Rows from block 3, named by matrix and row number. Rows with one number belong to one neuron. Each number is 128 + 24 x the weight over its row's rms, rounded and kept within 0 to 255. All counts start at 0. Numbers have three digits each. After the name is the row's rms in percent of the matrix's.
# fc1: MLP up (model.blocks.3.mlp.fc1.weight, 768x128), inputs 0-127
# fc2: MLP down (model.blocks.3.mlp.fc2.weight, 128x768, transposed), outputs 0-127
fc1.472 103:095123098124085139128128111109095125129123166162141136120138160126117135146142140159118110150171111127133178174111141113150138137132135155108108132152129110113102110174105131090086120103160088134065129145148082101108109120125128129145121114137103107132095130073146114134135139080108143142151126068130094127159128160092132137122104096135181104137143132106106142174111166139140175149111
fc2.472 105:138144098116132124144124160089082124125128135113130097104140139137101140138107161148094120177162160094144154189140118118097135153158130146122118159135148119110120138149102152131091123112112109141125123098147092186088103137096083101114095102148141110136103174137076113150127130115134145143112128092138114126158136134075104121131159129152193146108136130125136126140119148158114186124163
fc1.473 094:134123144103184073133137069123120131137116161097104120135149137134144120114108140138082119175110116099156123106115105134128165146119099160094055166107088104109116151131131132180132166135131116124122127124112120138128111111103119118155117138126152151118117132103104122156171124140086093113140154133111132102165156140131109087133130094094126168124104158159153071122126161118100101146133
fc2.473 114:149165126145143116131120195129134111093136144135106106161110142124166143135105157184185149151139165134106131147128142105160152122101093082104123094141104111152144093115122143134138120129142137160132117128135067100152142160138175128120148160124140115145151183135110138139107124100123122118099116117103150136122139143084122122157110159167163090152126114138137133110162124140058156115119
fc1.474 106:114158136113148119155123163065128145112113123148154166130160160142157121122154156151144154113133123137132086133115112131142098084147140212118114146136109115140124133123068150134142139143111106119115109111082114131165127131091120081136116135159120165135145182127095145105112133098141104123115170148149096127116140118131101193123164150125139133147110108152172128135147093142135104140096
fc2.474 112:108144089165127131102142109100121110149147151116130109119129112148132144121119138176122100076118117138140153139149122154117101098166126130102127135055092150120110113134161098138111095113120136090157137101157199085151120128137151168081112150142135140156132123091132114117127153109169135150142113146156148061134123148165159099161166140117119119107128158123092141140146141136158137161128
fc1.475 113:102126110121168102127121129137096108130111152122096141140142094129144108104163107161135124121126094141141135122093127111142133126126170119116120117146116104137135150169147134107119142145116075094102144107126132106161139087134167180110076105114118138133174126169099125173082123122159137175126177086123134106123139116101117148171145133140136116157156177121140078115142108122118165070110
fc2.475 110:118148097127174127114118115120127111103185116147124181135136094131134139100129116115140142136119133136133129172125176121162147124117098119129091146098150163130124084131133083102153172099103138129090110130117089158122099115124137105142141113079134163133084099077132118102143155122143100083160181150139116150098106128142083143138100135160131163106106102106141140132127148114087125161114
fc1.476 116:142130104140142105118126138131098095131175130174126120112109096075124126116141125161117139126137120121105121141115153146121166128131137141143117117154168099166131126156084120149152102131111139105140167097096117151152109177107110121086068104115118132098160132126100152151130126170141161091131096118140120096124143088158150130134141095093125157097110165070122103129190116106142131109088
fc2.476 110:112111143158116123095133112088134070111127105142112089106139122092135113116103148131117136166139109100131112137115115132085132125156135120126132142139169131129135108110119103166140140116095103165152140072137111135125113198113119161121082101110118110172132142123139205108115106155154143165136097117104133154169102082125081138116092121098149128146172136104110111147123127142155112120148
fc1.477 074:169127112134115142106103087120100136143032151151130092133138172114163083126158129142118127119143137104137145116164114120134120125187138108074102100091177106117101147108099155130115167149122165140137145144131122068163126139114122147124093110104140149120139097100119153121134131151113149132131122132131161115134122085136114124154139126151168102117083136146153167123156127139121106125144
fc2.477 075:145128151104151135144080150095154113122136087088136099159136161143127081112112105114119101150153136130144150151119136165161094155095145110101157144066147122128125111135107129087094168119123124157117102102123129111123117105122117129146138110141140137153141130103111102086097139158103149147103108146136122176187102119098130129119131128180174129114119133134103104101149055116131152160110
fc1.478 090:097145154117154152143131168123107106130161119137152163102127072118126161152124119133199132110106179086108133089124150129107126133116136114124133088125134166106158116094129147112142123104111132166111126160113112137129163139125135110148084086119147144150100123128158151131195141136114124138146160084140161140148097155143098096121115145088087139150117122173153125125117171167129123120112
fc2.478 086:099120140096153124128145160130169117116107145158125145112113114147104180107106132094140153133169110160149135121165117147132173076110160088138162139150126089143168077094106111137143125124130116167113110139069110152158112122158113116165150115141139089088129127111174141110127141100105113168142146120139170111128099105109115109121124095126111105139145153129106092139081096161138140130136
fc1.479 095:126125118106104126185130107177120114130140149092122122094136106126129126124139097139147134116139096115126135138127166144139127090135154108118122141161135139104110163119082088168157138130118149106122139115170148131102174156131092123127104151133094084108108121130119177097048149143100150156081121140117095124104131121136124139098147116183148102092114177134152115123136156150124114159086
fc2.479 104:131134121100109110143124125163130106183145114132158122108156115144119120139147086107161106157172129163174106130097127082073090125093172141159100120113129145075159127125161113128151111113145102154120099120157120136107121123135149154146086104157127176126153132127100084127118120151122152112150168163128150150140117142150133144106140121108090128096128082121133160104113118078130120156164
fc1.480 101:116120101127104132151107156102136135124151098134132085136143128156157115100125157122136142142120064111116152128116101091105172130166122097130164112123161127149144117131086152125138144164102103107130105132095085156166138125128176150157126093169145118149155151147121100150075165138161107139157138189117127136129129158116137131159155127125075147106116107144145129111142109074092134117101
fc2.480 105:154117112087128167123130085182184149123134151146118140092124134154138148146107151104135186140076150106129111148124107154105095117111129136093109147093133134137141144094146125138165153127162141137114153126130111138143130133121164123184102104135107106086081096117123152086157139128143153122116151142104099162127130121143127090113126180165108112113168099108088127141109151144171122123129
fc1.481 091:107120075147122120119182145112117124071129138131131108169128106118138126155159094136123146084154133128139142161139118129130131166175138107160175110141111151173109137159123123099144133141105098159118113147161113106117118114080110161124141135122131133123121109095110147160144144092121160160157079118127132173110151123100173128095104141077107131136102133144148157078167111145121157162135
fc2.481 101:130121135127151083138179107134170150112078165134131114110123142127149160143149149107125161128109139156141142142118142132170114139142148081132177126119145137157125088155130154100094118126160087088121136157111161113109147129121145161134122108087135128149140163117130071145101105105121143122131072090137126153135113109119091059140097121143163172158121129121137132088136127112139160158137
fc1.482 112:156124092110089163108111096133132073129066086149124152126172140139136102103141147162126104194116111140102118166118109149094143103131149109120107107112127140162157117136115134127141167115110163081113136153067118145149167141133107081125120115130131111106124102091139157100066142125132166110124140134126157131129137107140151151147116153133154148144095115131170137117106122107128134114099
fc2.482 104:114087086073101143139090122125087136122117128139148101149122147121180119081110145112160115154095100083114098178113105146113120170136119113109133113125120132134158130128126108128126140138107138080114108147123123109159137157118135141126106122141139095084122138111159088105092110125131165104145118147163159123167062160138142164157142150081147069158116111117133140120110145123105129111131
fc1.483 070:087172089150112132152164104113169112119132112125111131136155163112169155128143156117157138123148119098108121141116175119096111137135095123156141125098127172152135096122149152178136120132123078108139148129131113133116138117116138119120115159140164144115136179094134091128165133127134088096133130149138106192092115108167144131094128130133162164096111100111070157137151100121084119115105
fc2.483 063:118156135146149133152103139121141118128130093175166119116119129143123115106130140136154134123149092096153165102123079168117157133128128101100148128126121144156112121135128164102148142140147190135123128105142093119113124128143093106074162165133121171124160081143143129128143135146088156147074161108126102092137162099105122085152136084120070093131149133133094131133141139162145154158100
fc1.484 112:108141114142149115088144115107124106143127103155145085135147109093170106114093085143138130136108110080147152133180143099167106153156146141138090127147135088158134104143143116123180121091113118151119114147121076141133120151161109110125087119145113145129122123104067137154143099131125160104132115128104141141144144092140160109108176094132105174103094161099088145118140145145129141148159
fc2.484 120:090131099161157092122111162092132158108151155134142139102123138135134146110117126126075126154138059138112116121150126110111107123166135121123100130140125153129158092121168116131128139072109136158105103131159111140103154124121120093157090119104154151132123120122106169115112161113115124153144140100148119138145118121130107151126103114166137120100122094103170168186070171110145139185145
fc1.485 106:123139129104108109130100097138117113089095124141113162162142102140177129077094136135109173127105128110087089173110125121133177128166146143085132094119132086127098163153095128075126130103131144120132141147121151148137132168116107152111113112120148077157117144132111100112118123113107111108132129168114128098176165092167147139153149106098151143116157102132144118104108144119124101099166
fc2.485 103:136088154164108131106144080126130103118099095092123171160126137174146129072150124126131150133103103141117149122112064134103146104170177155101151105101145088119143133120107166103141152121102130118115122135127142142161153136090130191165141111136130115149080140136117099138074081123124146115126126136133140115125125129128134158158128109088124101143149127149113146137078139102130099113155
fc1.486 125:119142107161165145099133144100071191128124107169195127148149134143103132180150079147146158116168123091125120105157147169135156098120128157122137134150098145081116114144096108136113125101117155136154116090152107128102151106134109138097133133119109117138154143152141130152156118144126147128142127101106133156109132105171145172132122103120147123127122157119091122080140136158091084130132
fc2.486 124:152115169116122136135160117124120103147147157127133153138091141153131157101106114120101144133091137161109143162125131112119157128146087140111085152092114139129112137085114076142143140148137114116139099106127137100177081112110126112149124181110174080121110134083140160101122074095123096120085133106116150142136135128149107157152135128128124115112101156118165115170134059102109122161127
fc1.487 089:100168123078096129085116125146139135096137085127126149171126151134138132114169136127108146092129122124110155137122142128163168094121162137104155133129157151149127114130149104135106116144130110156103096133149112099117122173100155128163112170096119114138163128113123130118122151137106172075113079170095141143185116082141107130108103160114111136152100113191129125090112130130116149154138
fc2.487 096:130129078097101098084164122124138166127124111155109142101142120126146154085145137147106143092120139137164160112128119128120126136158085153132141134177153156147133125177084119132120122110089094108139053143152105116114106162100116114155110188118122143192135178121124138129116177142115148112119097150105107109159161108134121146132129129135112127155124149168102118138113113112146130110130
fc1.488 079:134105151135134123126115158154109115120108097178110117115124119140070114142141126080125119141107121141147112110093116101166090138141135114123133104128118130134122157094159086109161105069136131123110147138114102156166116126112130108133138170125225119162068132135100088154142140150126113138109113156133119154141110151155161124134144118102160095156159168172114111111099133137131147118115
fc2.488 081:144111132122185135120150199109138143090096103140134099116137123127109125104138142072106112156133108143109148152101139118140086145172145101112123100131147122084130126112126109138152127057157112097103176149124094113129088099106121152133161148101141095170114127104098113136102104136108098164093150139119125143133120141122142113154125136139092111123180160138110148160104126134104136162110
fc1.489 109:127120098129095136130128121130120135117110106132147119108127158119090098155131114153107143099123079142141121147099121121129132117085147145165097103114161109126120154087112125138125186140125150112163069123116128101069142142099160132179122148145162124091122103128084105125142137123122134114085167172123151163169159150127125142168088149085103134172121135158088121150153139132095130113126
fc2.489 091:127162162134145155108151159132134115126111146088083159122171141072112144098105156127128093169140154133109121150141121150119084142145108079102149126111114112147107145138115165146114131112090085130130169137113128167162104109134132120100162160132081138091126117130160146097166124170142135103127116112175140146126123159141110132149126155167155157133125119080187142120133112118120110104107
fc1.490 090:167103158078156139134110110107060128103114168131099146109106121146120127117146120107090096139110146163159124165115142141108101106129131095121185141135142117151043124147124164121136113105148160114122122083148182126152081119141137158104129122128104135102143115126128088088139141114137107139141149150146131147147141099114113131142141131144080159162109134131116101086152113113154119137148
fc2.490 096:130136089130150155148139149121133160116140126129111160119167149128148131100140093104113164124113132129136125078098088133134113132116137127128102169202142126134130107082125148139174090115167119185092136152120129137193171122111119129124125118161131107146115124134116127141179124083163088154133141129138071125091139136117146091076131117134158139126164100134083130130117110119113121119128
fc1.491 096:139120137106110117077115137129141107135098113143094155175142180110089157156123130148086107117127090160119157185138111108145148111108147160155172144138148115149168063118135119122147112139122140150125164126151118108092141149147163148132145130171120097131160096126097121119141156083145151120158123115143101087151159124138148101130095139121124114105180167124134106113100134098127152124152
fc2.491 111:160106089132120121109076118166157133124118097105146125137161141132139111141135103139173115101126119132139135115139112138085128114137136135144092083128166191156113134161126121158189124158148146125176146112121120120133149102123111165125131099173108114170138122156112140113168120147127140138075103081176143115092105129118152156087126125160107130113097150150126105149106102096091138124147
fc1.492 113:135111140188091154136123143117133096160110137120145136160116114137110115130137138121145158096119117154122105136127147140109121091144138175143109081146151151126096180121124118176119093183146118113101122119131118111137138136134148080112184091144121104150091108143100107069139120131102127137141148102094154132128096148152095165161133110162133106092141149104092150116150144171105109158153
fc2.492 122:112125109109102150155138145150161141173075158127111103130078153098158152135109115176085132118102117121146072140117170099160131129144126083139126121124127148137133111163140103130096163114156105119083128117120139086090105165157135116128108157151152140154119148094137151129122170106140139081116130107115125089121163146098095123154107160159138140158114170116126141101101120132119134096154
fc1.493 104:143126156108105128160135097129153103170147121098127136150111153148099131150097068110100157129129090171121110170164128130115123147157162129132168122121090094113132083139106168114115135132141122161123133101102103144161168128125115151104159115145110147129081090118089145162143134161091184144150119108130089128146105119130088163126153155128113103123148127161133117125109134090151138150168
fc2.493 093:136120137107148149151154144141144100137129143099130143129132129145128119151075125127144140108123155179126154118151111098119106157117106127122112097125107133160172085101105097119128108082140081131182109157112095143108138106109127098119151123125128120130146137083158097125099148136112140138137162144170082110159101135087116116106111109154092115173133159170142166125105146161129131061089
fc1.494 101:161115111164101131130142098089122120123101126130150178121171154123114177130142136183151067151166139190139117094127084126094117117111092177116133084147134133113140111144167151151116135126147114135140113139115112114122133106121115133154126167133109165132139157101117102101160103120131148139160114107087115165123124112095154119155103154122090123119092113108174128148162115119131118139163
fc2.494 110:148119110127131116117139101109167101133140139112130126117120176077107094123122116177108127143149128156174131129124114115145140169136106119137102080135125124147165192184154154115101137120133101103143147139111147118144115155157094152141057113162107120111122078111140128143183116125171118099123154133126124108116157140119131080108111101164122123158098128147174127136139120170152128115139
fc1.495 088:096123126151152155170092173133118107121108154129104143139137133130086131168149130112109135138146145119101099142126125086129092135103133141140085134161170151121159128151127119128131118154150136132122158108125118090121148134128105112136139153147107122143138169206146176125170084123138158124127134160113116108134102148201177138101139108075102128136152130127105082177096125116129125123135
fc2.495 086:160113132173179129176147155098117113124127145096120124092117172133098123145155148100143111113140146116113122096088134133159103145150132141155130138130157153103124138128114152095154154126142120122104161151115136116115171111097105140146079159126089083113116135189145148089151105150125125176136139129118104132146145127146162139114141186119121126173147116134111153154138106118128182146074
fc1.496 092:131115128121190133132115108139102149092112160099121122143104107093162114080109147140108116172128134102093096170138134110135119125084114112095107118115088091154118114187153154145102143086133146133134119143100102110137125126120138178160130131126163115153144131117119133145152120127137141167079099164147151128093157145141121139132120114123135165115150091135171064151119108144139136176150
fc2.496 112:123148125132165092061126155115119151124145149147088127115105114121144122122119143066167144106101126133117120110111136186084131114164110135121163145150081135095108123134141155170101133131134134135140124101150094136167119100121104137117124131131152115156127132111137169139130116149117148155119142147097128102110122171132122129154193181158147153140108112122090086113149140113101137181172
fc1.497 100:141159103101137132152072150127073140131124161130120094129108135126123084112132151157089109113147200107146082133114133145114167098135096108134161111126134139136174144111093173115123171117111101121131097129133132111147159110127132135137140128119121185172086165117110138158146091137144109167080118134103122126132099137145141148105158153086102136127129106111126143161120099116103132145157
fc2.497 111:173099119137101153109101129120151106128119057127111098162099167103108150116156088128140142091094117112144130144104118136108124116130161160110126117145145141078148132161118160105104114134123128113160133113163116066168112136109115130139121141128145107194080149148115106101148137119177122129132155091164143095141122154106134124134165111082148136100133088130115135099097113114142105107122
fc1.498 085:101125149096111088103095098120134123134131110132139153089111102139145131110117164149125162132123136106127124138098165103126157105131161136107140151129136110108143124165152140122125119116120106090151087182171136164149174129131110146113112067132081128117168101165127160186088136128119103137117085135138134094179123143089130134152117117134086106128117135151126084103157133153123145132081
fc2.498 091:118125145135147167115110168128146160117118127122143158153139126156129084168124149117068105138135113159141096123117090164114075103103131157136104126126106153088126136142115109126157131123107135119118134121098136134122112118141116112165120108152167102117089126094119106113170127174098113100084124158134149190142135107170145125165138153121142143123101096098093142130131064087132137087151
fc1.499 072:133105150110134137118138157124157111138147132167115120164153113131110132121117081083115098136116126122156123122134111107134096125132115149135170135114134162171185154195169120127118125084107117148101123168154185158142135132113111165090138118149114160140160135092120166141101159122146166178121109141114105144144117137151129110160136139101157138083121159122127094138143125146187131150151
fc2.499 072:124136152142129110107090102174119091102142162143136104127125094131152125139140090072116173154130101121157101106105109117136119126116099155109130171123159132118132158145154123130121122100091163143092094133155167137154134071129118111099118135097131120167133121117127123166161144126151134110099119126127111151137112150136150095173152148089169132106110098126182085078131098118165104120112
fc1.500 146:174145149150110114101129161144075170167113090127112129124134124141096119104129104105137122146143174159118135137097136166094128125099147118147087149149066172106148122134135099095132150141129104089121100172133130155111155166138105123119133115158149116133110098096122131125154162115121130124143113170154123146097127124110067105158135133094094127118136190130102133149148097135116131087123
fc2.500 117:108101118149157164111121100106168094112168169107133150101139121090148128131155139112158135117106107118121112117148133100163160108131151150141195119092171123123112158094084141125139119121102166127104149109125089143109134081129177142133105137115130170120132169157134133132085111132137138118107109075108141099129143137120139158110104117181172109135113084129138139141122150104162155137105
fc1.501 168:141091143189094137106099136119135164149111155164109166147106112097123127091121107134118126149136102141128135094145083097133069121170112179146127141136098172137124117120086124105125174163150177115131128092098144105129121113158151118148093113143113130133115128155137128164147119158107109108138113165145054112145119103122172114112125141132126148157139152115140140160151151107151109115123
fc2.501 092:091125173110191131155171115160099120126054087149161119114153169124158167137141152116146121126132097146093105145148139159125171143086141131127122146121153124125081111099158092144134144089143085164120120128144168134114111131131137126140122128145151114095178133093111153124110143133122133144133090129112108106115113104124139121143127140185118106173134133162135141107123139161124157149147
fc1.502 137:115109116120099097120115174109109165150140090148150159124122108134107124110139125109083105090166092146095098130124117148085114112151138085147141120151131101163118130151115124159128124108168137182142135148124161160121106108114121127132168173141164102152186107135171170137110130105092131107120143126160110117136130098133105115158124103136157090107123088152150170086111103116138122160126
fc2.502 114:098114120135126130108134121103105095117144129127120110127129144149169150109127126121122171176141116109122149169152130116172125108143165121077112130118129151120138135104136106123129154069075104092095122101135100094158082145109130139112117104098146174120117128133129139190107121139142130123131179131098141143197122134109117158121136154147100145115125158087103104117122131165088115097181
fc1.503 096:149164119129098119095168157129130134152052079166136153114160130149062142162120148148140119089108124100140123131149193132145134135115133157113158092140118167128124140134076124143127157124096070129121108115129121145109106114090134139126101116143146128136113148133098145191147130115128130130143162108098114157141130128112105110095128117124174136104131145089111143117088096143127135128153
fc2.503 101:149118150107143149093112157119148123134112127147147108137213102121120129125098125192122134093107098108146131111105159103128111142096122119151140083135129127128133185146120110164149137129103073177106116145129127145121133146111104119128151133142165121156141106131088178144148151141129139136122110115126079089155141161107165098091155113088138157071141142140129105140098118137112139116110
fc1.504 096:133158112138149129122126103125157151151150139105093117152106108112151159119142081122112150095117124106129096116160180124087132147120134147133126132106088147128163134160131158158116122110097092166143150114174139134111108103135146117126139090134162136157129113087096150113121103124106145087119116146093142151105107182119101111088102098107092109109093143131145110151112095165082119071165
fc2.504 104:146105134091119129142156143133141095102119122120113133119106097117104122157155192088149138122155133134167156119096091139119113109134124133092127147105176147096102076123122122083085124113165131161142155102083127139131131139133151108102118140138133101106133155169148109104106142104201091132109125140130127123105139138162133129179163166146165117143131152163103143094116125142134145166097
fc1.505 070:133134127122126130102142135126098073192113116120093094116146153110122121141153144122106161152169162121121108091106103157110116107151136138116120096099181118113127125122113116125132165181150098098135159101124065146119115105108113127133149126083097098105133152160132118157147096110146076130124178136137129139120112177131155135101137100137146162100157177155116138136163138138135110137151
fc2.505 067:120124134118131111134122163123157089154078119103136107156142149091113181116131138118109146160160133176122126133115140128090083136120137176125167138136148105075130122121118128137138123188107089098136137161085082169107125127150128160130163108101065071120147173132097155107135129151126155133110123154142143111145124159128115103113145142124136094091122118143150143156146111141137105127153
fc1.506 092:110146108137113116136128158183098157088128123151113102153132152124114119141141124111137120138124154123143140143121123135102128163119129116168140153118095117149128096101119133132142145096116108129113160052118099163106104136116135137098100146144099142103139155156137120109134139141105157132106090123136187112165125093135116136096107116160112104139156079059130177101112158188165162143145
fc2.506 091:096096109162128137124162095056146136116144155125114140125118128138132126127105133143098097102108115133113174107154141137110138149119121133104101123149132153141133154159100117114150127153139136150124097167112161096158119106093118104157156106104118173106130137076116163158068144112151146139186122111165111119102105138143185113157133099119121132118136182152112075146134097107125143139133
fc1.507 089:109167170115127120121109163146134113089126105156130163174128116143107128181152132169143117121093180135177131125071146082116127126122117086164131159138091126106168121136133158159103129120122120119101124117123129085106116151087092065165106127141129101145103112104132128102142146128139117139157100121117147140131148077138109145142138140145119127155081082088118110113143124122126110150128
fc2.507 088:152139159165122105132125129137104130137137127139125122145115153176127091121107101142124109129151181087141121101106061149131158102156118160132128117149138117133142144110116139161106132168093112152157116137134154091145091113119120132167176145140115101164146163146124149163105107112084141085093168115138141107141133126083126116134136131107093148116113117072109114156168133185139137135172
fc1.508 112:130123111105069157124165162112124132160143094104144146102111131088140114146133161121146120111138090143115112144128132120118085130172097138120151143137085149082136121127112137136151167162131175174131120100159100111173098122136141148173139139141094133123080084150123103128138119122147140129120074143165102097147107113099117109126131130121158092123140133151191125139132156144120100173150
fc2.508 095:136148097119119122123150131114123122119097104152077187104124132101158145140111138118157156152130110141141126135100111105149103142136136136133193095161100121087117114142117116143120185094115155106142144128130074110107089091125149137137122113144087166110077116137095122154110126104180154137145115093102110096143145150093144124078118096144140129124122150161172131097110148158142118149110
fc1.509 092:158106126121164146115090164081133145150143108097165117128130129154134147103123142105116122146114115094103140142176130118123119159138109130175121116125096106128175112109173137178128105162108135150192123154102142118121125145147098145123160138152133105170151133146164124145197116125122133106170083129079150130128111068108149137116111152089094124136118123139124102091120145106138127137146
fc2.509 104:118127130144096126142096165095127137171132141154139153099132147125076140162153147124139164149118134114084158174154108104138115126177102140088100111158093144118139113107135112116119101107117131138143118117106106118178125122105143102139091097166147106150113129105081136174193145105177122100100124101090108129105136125141125130137160127162143163137144155082144138109093129128146095125112
fc1.510 101:142109188151114111131122122127116099147104142154105166117158127095136133078144137122140118114180079144132081090130138100128104098127105133173092103106112147126154128127130133097151106139151084126089134085100122090128111129121130091127108095104090115143154131129128192130154159119129104126129144163151083169103139094117140118167112120115107143116139187138129129122142131136102147112089
fc2.510 100:141110187156101129098124120141130118132120150143121159109172181115132131103132141110162130116176120144111106085144102140105098084122120155145108131115113154127142089116125126092140132139144098111093120077078101110155117090104167140132105090112098120140121148093133177131171160120101124120125143153132093167093111107095113125157143129125101147141134191145131110161156130144120108150118
fc1.511 154:140123086068180117132149122117149104132165138122122127152163122136088113128153182133170099118134104141103125123139131107131122130166115150110139128141139091120140085099100116139088098157124130112113134129133128112155106144103116152116122166147147127092127168106135146166106092141106139084147079103112132173139161182123124150128147173125106101140179089130159126104116149142099112113093
fc2.511 117:131117147181094169120152134114147094134088084097096151136110122065121138099120125106137141111120108140180127121124108121145172123115125117128147162102109121129148167138119148114122150114131152112151125116131116151128150133104162156172111130102111173117168119134149123080124174085134114116114177105161131090083136121136137109154164117154177152167099106107119139145128122109148174138136
fc1.512 107:072127125127143121100167137132129103057084131124121107147107118115158116140135111139130135099136118132096119147141126121103137100106149086126129158118118124091126155151144082133119150095127101154126149115084103122145142100134164107149086116109184125149143121122098119119180168103162142173110160150166136088140131165131139109135141103133165155099118152132143112151103092145148162141176
fc2.512 111:111171136132174136134139164130110107150112087112049185109145136117122138110132142145114106148118095175136157103133094139111094142153116133093147133124153130136145100128102112101089135139126101089090121112127130098154098168117139124120106170144146140114125152127111151099113131120158127122180158130143142131126167115145173113162183136139164150120137084097147144124109152100152121158111
fc1.513 103:111118108132150129155087129103080101112091134129124115139142166122097152159173174093132159138146167128156101131130142164132134155137116145148135143113109177101106109160097114121137118132106089124159161093141135146160171155141108117129119106171149117107140091103152129153151091137119123102085095137101135112159124131137176134145100150126093078126095167140128132157156102095148103143112
fc2.513 107:146155124132157123134149145141144145166124115141142143088107112151152118156086077163098101139106109075094123124121102109122110137090117194119155125112137091153120107126181113128097114111133126113136132151154096161128121084132131104176129162116109134169144156126094135118129159100128112089094158119171098124130102170120141119101131089108134137110140125144140112152099159116130123111189
fc1.514 118:148127131133133114112160136136098142111115103148138126120188121168114147125107201133116129139142164104143109142104086086134089173094118137129126149109129112111136157126149074110140119088097134101129167146165086156148180168137103151111151095151145132148124115125122119134164144092136138074146109134123109129118140123107142187152132109114124115146128099139171128172115155115094142122118
fc2.514 102:086157131108115137132148118117123138138125121062104178105076151151125114151111113146149114128132095124108108099135160172163091095166137151137116097144082127134094087135113117165129138113110120155120090129117110072123101094120161071146093151110132105111138128121141132127121122169124157129150142105125132114134134145119171108078130139145110129090133138116136143096132109197144127138155
fc1.515 085:160114135171143125150098147143087119149132114184139124140171112114077162134115109120126122121116154148161135145136119157145120137127151103122136060094126131117106131110156096125151161125143132074188107162150150103146107152116143113174154126133141121140152131119129120087088113133125167148143146144114111128162088083116191143110138129119137133129140143119173085159166144131130142131158
fc2.515 084:172148135179136135112111155100112142125108113128147176119150124140100127110113127084103128120132144177100103131120144133150138090131152119081141136139136087141118166111092115135145139061142134090161077143151163111131128140109158155206148118120110118151147149118148107125101128144131140132137143126127111123116092143143160122100108159150145125113117175109109112125212132131120132154131
fc1.516 163:163136156101118102172126146114085108113087123158141100116096114104118131136099140146162124134117152153102138147123133097092109125148144134077159144142115134119136125089138127135168123107146134128165101165133145174161108136113127159154108120152079141114134100112178064138127122097097167178097123097104157094091130126142108108111123116107163162120114099175096125112127154125110117129129
fc2.516 097:119113151109116095179140143106095090104098119145146086111105139104116167166092152137145102114159129131109139125152109125124134134102156167084165135152138181117089119083130121129157140122160089152149140147164170163141113145137144115134083132152101151119188086112127115101140100142092157136132110105095149091138133129115133077103097130130138152128124139158144113141136160121130154133156
fc1.517 099:111090108109138132135125127133111153112113130098101178104122193117125140111127153132130133128132136098101135124146110138139135145102168124116099186115170146116165154118124119142147117087145119112092142092103106128092167078169143149106111120108132178069115113138160126116098134124122109123102052094147127091090084139121129148109116161095143131128133153102118087113146121130136108120129
fc2.517 111:151106129120107131136101157125159182093130146114078154111150190133131139090141130144104130151132133128113110168111161160146133143126145127129082140129114127129114147155131133142141134097133059128101101125127127108103122109183148160112149141084156148098103126132120157095097141146104111142109056082139110143106073128161142162144141126112123145122163127098104144130144131150142111112165
fc1.518 114:106159126108144172109097118114130160120132123150164156135093162157140087135080094135118107149113128167133107106098148109128125108096155126084115096156133136106116126170149095108140105135129105185079152138187132119115095118157083147129128081131069125142122107118159178141146137150122118126180105144124135116126108092140111113161142124114123108105114139143098109117145153100135137156124
fc2.518 102:131116108126132129153128113107142166144150128147146128116137079115108084146128089142136155149088128108104155140165108154131139141107105153127108099137132083126133174122101139162122119125115107154131067142139124115110137157142133135155184177119128142170107118107157112145132118206103105107092111171107147164136143098120084155129132146101176121124186139107124146125145113136092141149132
fc1.519 099:110126113184134145106150103130174144095146136094127125141121121098113091116121178157099166154125103071091157135122147180113090109132174156126155177143142131129137142108144136147137151164140120116126122136118145138088106144177150110144125125144082121124148163122101105117100113104144167084165139168119120129127135131105087138089139100137143145115122117091136104113119144154078108129122
fc2.519 097:147118126150136141130147097130162135159127129128111082126129115135179109131169130119138127142124167133156099113096130177103091076146133135123145094122111127100101121091102116127092131141138142117108197151131121115146092103158119105159088129108133108145155170103135171174154139123105136152165132118079116085152145160078128095165119132143108108148112156133150122103100135101161136122113
fc1.520 098:192113155134110110141126100157141129124168126133130127114139126141159119104125153111129118160157101120117120092129126125146107106097118123115128145111122108173158132104123099100097105153123152114165153113100112123149183138131165139161150084122171126141107129108168102159132117099176125154122198092132135096097097101165120180151121109132136081099131124121129131139143139134170081153121
fc2.520 103:147155104153130115095111126146121135150099120097103118153104128094114099161119136143139118122128096093145107117119075126154133158096186115131159147147091140137152125145109125130172124159131125123171121137138103145130112133095092083117126144103144146166136132112069145103143085169094166092112155125154080143146146178132091127160138113118136145164122084157147140131116152125111154092152
fc1.521 106:126148123139116154126110159109137094159135134135119112121142120107104125129144130132138135131130120066120158099103131133120149134131162113150132159154126153137144097125104168105114109125156133073133097160101131132128135143130122133145128135128127156049104121097131116122093082166093068157083166125220135159120123128115151135151135152112122146136129171157096147136123147102107104172113
fc2.521 094:123143150091150127145109161118108171127131111130177156148121134146152162091144103148144126106111136144070074146131142106126111104103071116100122108153074165079125097148163096142124106170118142123117124113149125084155079169148194104131144135107156119125146103137171131145150130156128142120147113126109117111134121097109132151109101137148131166126122115101163159107115119141127112120122
fc1.522 133:086124137139091175095134136147146120107126121114157144135120124152166095143134122136102126126094117085091108148107132142137115122125184149137101122153097115118150169145113148083138117133131135158125134132126159103178107101136153136150148111103150126185148127142115121111084125137160117161114128126144128147140069159118130095128064118122179159111159151106109111147170138140092142132186
fc2.522 101:115148139122171144127191126161168129143075134140108173130133150132139141156131103161134108126079127082121109120106124147132106142140072172113097165094138116176118077114137128190115123114138122129074114128115135101133168095099127126111121129125141111094138140131149110169092116160119140111124129122141125122119139122102136109136120119134155157166145155073162151125140108137118112122178
fc1.523 067:129096137159109146094114158144130134141153080148079092077132173141118160142129114106102144133179101098126095140109098115118138150106126103127114089124069112129140113105142154102097137144146134143154133139124115178150152129116128111121090150104163130094078134167109134129102154117138141107134164108147145138107167114119115127123131136117125139157151137128058109146188113094137130146112
fc2.523 069:129097121157138118146151116103144144097108116076123103134150093148128159147109132123164096145140109152104109113166110101081150150154081155100128140111101140104142112094055147122143101161120161105153166162167175135133103122100121155136104116107123143112150158113134090130135138137103154129140088122106134095105119119145084138075151109145143125166153144121125106148113138174115101136147
fc1.524 119:125121166138137128106137177117144100126137098126146122150149182136102082133139125105127161131141147125129147098113146133136173148135110065103122121142100099138140109145152136086142121075153103084157092122069108164100098101142181126083111127094156119158118150140140133112134136122089138137087122124116126142101129109168100135138145151172144168157121087126144101153135130133116160118134
fc2.524 102:062143139119124150134125149136098120124125103132164138137103123112159129149111136157102092158169110101094135119164122132142130093156106114110091122148137121141107144108112111115139177145141129125120138144135143111111125116124172140096093094102139161110144092117118158080118137085114134125133104080143191116113174155128164156158144114130102136182140159150105096172089136122135082123109